config = dict(
    num_classes=4,
    output_stride=4,
    norm='layernorm',
    norm_position='pre',
    activation='swiglu',
    head_dim=32,
    fused_qkv=True,
    dropout=0.05,
    depths=[6, 6],
    widths=[48, 96],
    precondition_frequency=10,
    one_sided=False,
    lr_schedule='cosine',
)
Rows from block 7 of a small segmentation model, named by matrix and row number. Rows with one number belong to one neuron. Each number is 500 + 50 x the weight over its row's rms, rounded and kept within 0 to 999. All counts start at 0. Numbers have three digits each.
After each neuron's rows are labels from the 100 images, of 14976, where the neuron reaches its largest size: "patch colour" is the nearest of a few named colours to the mean colour under the peak. Only what is clearly more common there than usual is listed. The data: small charts drawn from random numbers.
# gate: MLP gate (model.blocks.7.mlp.gate.weight, 384x96), inputs 0-47
# fc1: MLP up (model.blocks.7.mlp.fc1.weight, 384x96), inputs 0-47
# fc2: MLP down (model.blocks.7.mlp.fc2.weight, 96x384, transposed), outputs 0-47

gate.175:551494528619456519453637484470451430481517517545476476544507477446432482448534503488532587463468524474476548484536440482483551439609608520477567
fc1.175:516440414377467440555534535480488497443588510499512438468564543533474627590394442456490488501545492568515495469487545529476443487461462608461596
fc2.175:412490624528521532425450473475490514448452525451508540491532511344558436469554539592483477493450555458477598454509471541527583465510573528478484
patch colour: pink

gate.87:504415532499509476518392549545498430574462591454552456472406404476492435571461438584491550456492533511530455426467450514532530548654465517447414
fc1.87:531458554460455520562477569553581524636520590460496512533466430487489397456522439538411461438495521503469515554463446462512507509579509572485441
fc2.87:553551467461524472485534582444492499424531476483459551508410473555520525511520580462434463417496506552633515458609593484403471485570468455467462
patch colour: grey

gate.268:394531540446487451468532442512578578447469508500480460518476567424495481512380545425493438452600551557466591465571547530482518574411540518487520
fc1.268:613438499523502491511525558475466483571480421503465524565528491530574551535548438447432526415472467506464513453437462375551562484575536448506519
fc2.268:454407543498492495535595453494398485599421481549506580493512590481458414499524512533504544529459417472473487552506462474529449587421467493475536
patch colour: grey

gate.65:516532491519503554620512462472512442503586468524542463537546492455494502510514491470483533519456610417448543519500523472548531510492384511476491
fc1.65:494499499582501512384517430505532524532427508451536539566469481504551521505501497552482463509432466553405437489487451471505367489573517497486539
fc2.65:538571520401440505353527533535493380516541541593549506486479438513455482449545480437506550493488494509535587523459527493514614569518408582536598
patch colour: pink

gate.125:630523568546549495506439548533461453498513474531506471479481503427500422493499508501507431525442587451540427501533475562500440522552468443466440
fc1.125:619510499558434426522432471552554441417464485486392554509484429448441422548547499450417571447513502572589465468531448470394444490563529534486499
fc2.125:494493496471521418472494552618485515465453551474566595406489573526500493519558499481478536417526462453521488462489541445553456527590396579496507
patch colour: pink

gate.159:548474471528495473465451507507428564532524544509507624456534461461446486589602441548494501459489566487558532476474515483501531534444530448490484
fc1.159:546456483503574621504520520541525514577463512418510547496552513542523492506467552502490369516561564481527514564582496454414577445492483511442475
fc2.159:471543541469601493422535545462467481449570582529470425457522504555600498431448550530535458521497531541455492517562502397516408520473479601411546
patch colour: pink

gate.20:508452476554544510461520582465366486398510468550492486582458501503436432459448432508492401519484484534530480488439510413457472504510493424438475
fc1.20:536511456380451554534465534553502464452556440541561514505586400468458508575594538496517513365500494462555471517538493466582416480486439587505497
fc2.20:420575521439600468521498526456439530508473435460492409619567519467516535451403455490492455441403481545570471521520523518395504443477466457435416
patch colour: grey; brown

gate.205:452568498480497522466518463447428503490604452430566514555441494491513426492528474445434517519501410410567595456495438505454531540480424437486395
fc1.205:529454497439539466473421463561584473501461556534515497556559499483564478480529483436571501493533559467521457509477522512539433407512519516481598
fc2.205:522533532529421464555526461486465480535529454530593605502516447525517459498491451568483553473545538497466466442370466457464481397546475436508524
patch colour: grey

gate.246:482427505574523528477533562532410548476457477588570625570563492613481464513520464528443440453581508554513426605417503502489464541456531491511450
fc1.246:473469461443510461548532541480524457533533530523536512521455509518515517457531495576441556429509532603466444519422545550422536555539506559512483
fc2.246:561526575475489565516494509513548495518548516382482533544469437581450430540495563359504462496541524427466463370399483473527454436522526500475504
patch colour: grey

gate.25:439502478440562500499564508452557551474500490412504465516463546516604581443531569502515565470516549424546529519561465379593557520538512461498475
fc1.25:567503520565520499526533516569493437514496575536428518496495561476395445571503555390499544508561505432525488511423394580418485406568471577540542
fc2.25:487531504467597490459536423449470517527529524519511504477511437421486506475482410531573508515576532526489504606504459600590438465486459392517540
patch colour: pink

gate.117:545546527558479490573610519521518513441556499531501486419542404479521470510565561475531442499543573460485466582504398492556508409403512504401489
fc1.117:528466530512549477519515482527467575454537539481504508377479512569524594445453426549605474506496500472538486444449522560427529495520445447431528
fc2.117:464534467386507470457542512492542504542439448510501517571478459486415485471440440529432428522457569529494553517382493421495518513433554549539569
patch colour: grey; pink

gate.77:439572412451490506494513513453454537473447446490561505567528435520432498491506507490633497479558573516459549462461573461509463533368599506470498
fc1.77:400527490565512542560475461557521536505518448531488409418483560562501463474483381505420483578561477428534419503618418517495547575538519532440458
fc2.77:623569535440487487493487461508504468387429548410511524510520465473533519568487513515524507552404554557621458523536511408462505437410498458493516
patch colour: grey

gate.88:471455506474488531475644555454447536516480458518515518494417376634524499477483548555482557577528449447520593522631481507427469539491466532446500
fc1.88:523522478514541546461552618512412466514500504512496519542452465476537496445531516477506513581482492450539591529578507489439541486571488510460510
fc2.88:468480478509402463459433587504572523496557568493533515534421490519466418591575435493585486595463542515458353465564531568509513453515495554430590
patch colour: pink

gate.269:562483426481494533531545566527475435463523413466629470479463515451491475393495527452587475447500488470549469566591457560591503471438447539450479
fc1.269:471424584480632513549540456530499492479542542540451506492484551473455451497438469464426549405488495413423478520414480466478470531480441597525462
fc2.269:475528576422467478484454416464432578566477499544548500511458503458521526455533539492495522508481504577673406494384519497578483526543534420545494
patch colour: pink

gate.59:367522531514467439436505493518541524515509482510488388494527469542558457470545485464534467529443490500454489503475468519512520442524571577557437
fc1.59:613539444402513478436514571487480502498528522462552532567528518481518493528505442548501536529445484479417416615547507470424478494503420484440493
fc2.59:468521550511502476400537502525502469536509491477469474441511479495468455564489527538466475564450616443611601567506497527603488540590495545400533
patch colour: grey

gate.122:547436517470495559488420440491452448430506422494532465399503446400617481527459574508529411490438510583487501509598507529428521480429439591510435
fc1.122:488457521517500441524470472459543430449529376482525478455451421450475414466385492526533453472402532622385488528589461476448440477562534579483480
fc2.122:415543487470503453523499511432496536584460569434488492572463501554550572470533578480443588462500474497599529452525565582548570535562471427484534
patch colour: pink

gate.163:571524541501487462467481383538499438452509562423523439468449531337510431525467590508526549455545510373524513494568496508548494446485522480474447
fc1.163:461494546585473457482549654470459508512428410543466545489501447487424493488519517425467517531517430524505511649468511519501447608457484527441534
fc2.163:508574625515522592525397536481514442413430559554542483486546490505608438482461572411601563469565464463449525452526480480543476413576507504532507
patch colour: grey

gate.226:500473442487550615518566439457564467533479531546467595522515457436574499439578499462502503454442445465520481467440538463442504521523541516438543
fc1.226:485537477485415468494513505540366505468537512454365557429481497525576519557570519544473490452467558542512483560517478427433444481540480479489482
fc2.226:543525446454593511469432469510445509458454457507532469425437526422493501537445595590503519442521479422482414420539540457480532503629520538446533
patch colour: pink

gate.165:497533470498422544542511567507517518408501487463421585531543614595447387494459530473452434502520524514583552518475510543485577588519460359475452
fc1.165:461461409408509530431525473481499489552484543520518471563492494552546588469510425470588540589495529518460467572550401518498538428522413588549482
fc2.165:476494549542480573413453441560522517399453418510448570485465496474435522483487532519437532531505571546495370452560573420441453489485619402446492
patch colour: grey

gate.106:480488480467451661453554514506532480462528522381381481514522509574522523525475377473612462580550491483485536475515520481557429498481525478435496
fc1.106:536492555541476466556475472553507535498458514516333507539405439512481540382500519530501473516570504540507476520530474600444487623553589556481438
fc2.106:477627556502457475474502515437498557476512524503591399454428472603461450568416525510505529534443507567486504537501493522516544458560549510496500
patch colour: grey

gate.203:451511470449468492445477557569466554509520494556488462490480523577441468503422556512477526404374509438515569490514526535545391492564515434520437
fc1.203:472475587483508465471571580559446505481536402477545479467529560414440507501521538498615408451447492525457507417455422537485410488558525463543570
fc2.203:420476469458572493451377502510516518438522524582487525515553435573599492422524579435441596490542496502453453406444574445363436461518470525474480
patch colour: pink; brown

gate.233:471507423586451503393377551461502370589414496458457579515531474453515528474534506437582527510462423476465583522526499502440485506457530490481540
fc1.233:473518490446588436555548432432407526538479436480453536462541586459472454492527495490442525452514511471507375504581438480516469460583534427434500
fc2.233:425413466497448488486426470548553484448458541571581467570529441517450504454539478526542560481572454464536526549549407535397540443475506506454410
patch colour: pink; grey

gate.294:452487481515474466503559497544483511575432513525514540487420443574578509484506502481447448600466381421471538591406481456488493533493454563468534
fc1.294:468423509483366515524574508502488490548473503415503503486477539481593479461542506491470496576439485576471507537476408535546489499587425587494532
fc2.294:499508437552478458471479565575503484505539515382506484488523465512456542361434466539524506502456543535482523520556483595541523510461566452568489
patch colour: grey

gate.230:482513431498516505530580524385544559532527403508610459495383577486467535421490570500485522531490498518524447531433417435517477473466459384482526
fc1.230:605559587532469502506486419436533434484445535424471496477543469474507546550510531537523446491490440515483425558532520533478534510407595524540445
fc2.230:408426424407491509535570396542475604569551421538550511490560464517484492468470520513477545496467520475550544483573494485545441405422398433559464
patch colour: grey

gate.270:501605506513420476579489443440544453444541534467540405477603529519615454433561497512496499503515475559542416485560502496536455460463565461433531
fc1.270:593502523423550438500503449475523599556519550490540605484476498566597456520610560484477534532473610517535432463556424487461524439538443547441471
fc2.270:543480514524555471617504556608561499457565470522436578494511565508479510463508626439572524506492480523520546465512549510560482445466548507439522
patch colour: grey; pink

gate.224:425521520463489517512457454534530551533417439538533422534563423459465481449414568425508440500509538561551554433465507566501541446550600514485477
fc1.224:498489499455393490473531492480502525507485530564514526574482542429548513326526463487484573524514539523430508460491581504530544491539439446468568
fc2.224:452659504475577519524451523452525515513499528550561554477566460481502536517464438555500480393545523484525497566502470361578418450475458479405548
patch colour: pink

gate.63:518496386565490523543483546598487450448541416534478449450569560550456583515421447528509529502479558486571475535535505552592445370550488566449515
fc1.63:581467519523408412564479413442540495516514562523529472560455445501517494519476489446387486528468499453440546560505566588662514488563516417441527
fc2.63:407424447469479511551525447562421526532474451436436480490528561549470493456406566517594526491523569511531461519510381485460417486490476536488435
patch colour: pink

gate.293:426541401547467522586538563473564445510452498472482530582617486502588465441560471444525519439469469560495481462528588449481476492531417494491504
fc1.293:541520529615540542511524411525508524423533559476438468514419499463453492567450569468492533457519571557514548439444536554556438457512540420499430
fc2.293:459524613481446455485555456494435593599598420570480510431486468463553526455544497467458488535517473475463465522513599515461525540527486569467492
patch colour: pink

gate.95:597513497490458545559488478504594530494519481505524539497570492495563431459486514496438517500499463477556474507413611448619544441457495573473511
fc1.95:569520580571540436476504395387512500447504453492527561527386479512465525475538553531479551499536483443523503446482447452531452532509552614415515
fc2.95:499528447499556541512518500426472451595486435547471511574554539519517522448515461419485465439382542558448603461546513521477489521581449446533518
patch colour: grey

gate.199:478542523498461471576473569496515450447408491445495417462490484553546513521393451604570463485422462518555437486489461477456504464474631477520570
fc1.199:546494484419463505540510509470438489492497448488482492479493516502490423577485432503459594531458407387565494535551439425513551519539506513568495
fc2.199:468520484560557540572493425516630608455439516533479534544524480501587516531502555570490494456535555518476470431530517595496427436555421552466449
patch colour: pink

gate.73:509548493410464567523562494520530518500395490518435522509421442507524485453399432517521608495547531489558538461452461497465457506551541582486585
fc1.73:598544488532535426469440521435448542469576516570622477461525565562558479579512559494475434500548503498462476527532427472498423464478508466562486
fc2.73:442435451451458562442578597475530541591406493567550541464511462408519447480495429474489630438494469444485524514564418514506495508451467573472558
patch colour: pink

gate.3:531474497439496460439547481524417512427547534623486558469439459507398519556473483597558488571518550504472533517557490451454544536479555513508460
fc1.3:405560522492542569515520563391506467458425483385471538482519496470480567532463501560638435498506550547509479457580533503445381479591450477558501
fc2.3:533515431485458439458512566447521601504555530524489552539534448457484433415517497508470560594621472560519475563492559496563508606506558500532559
patch colour: pink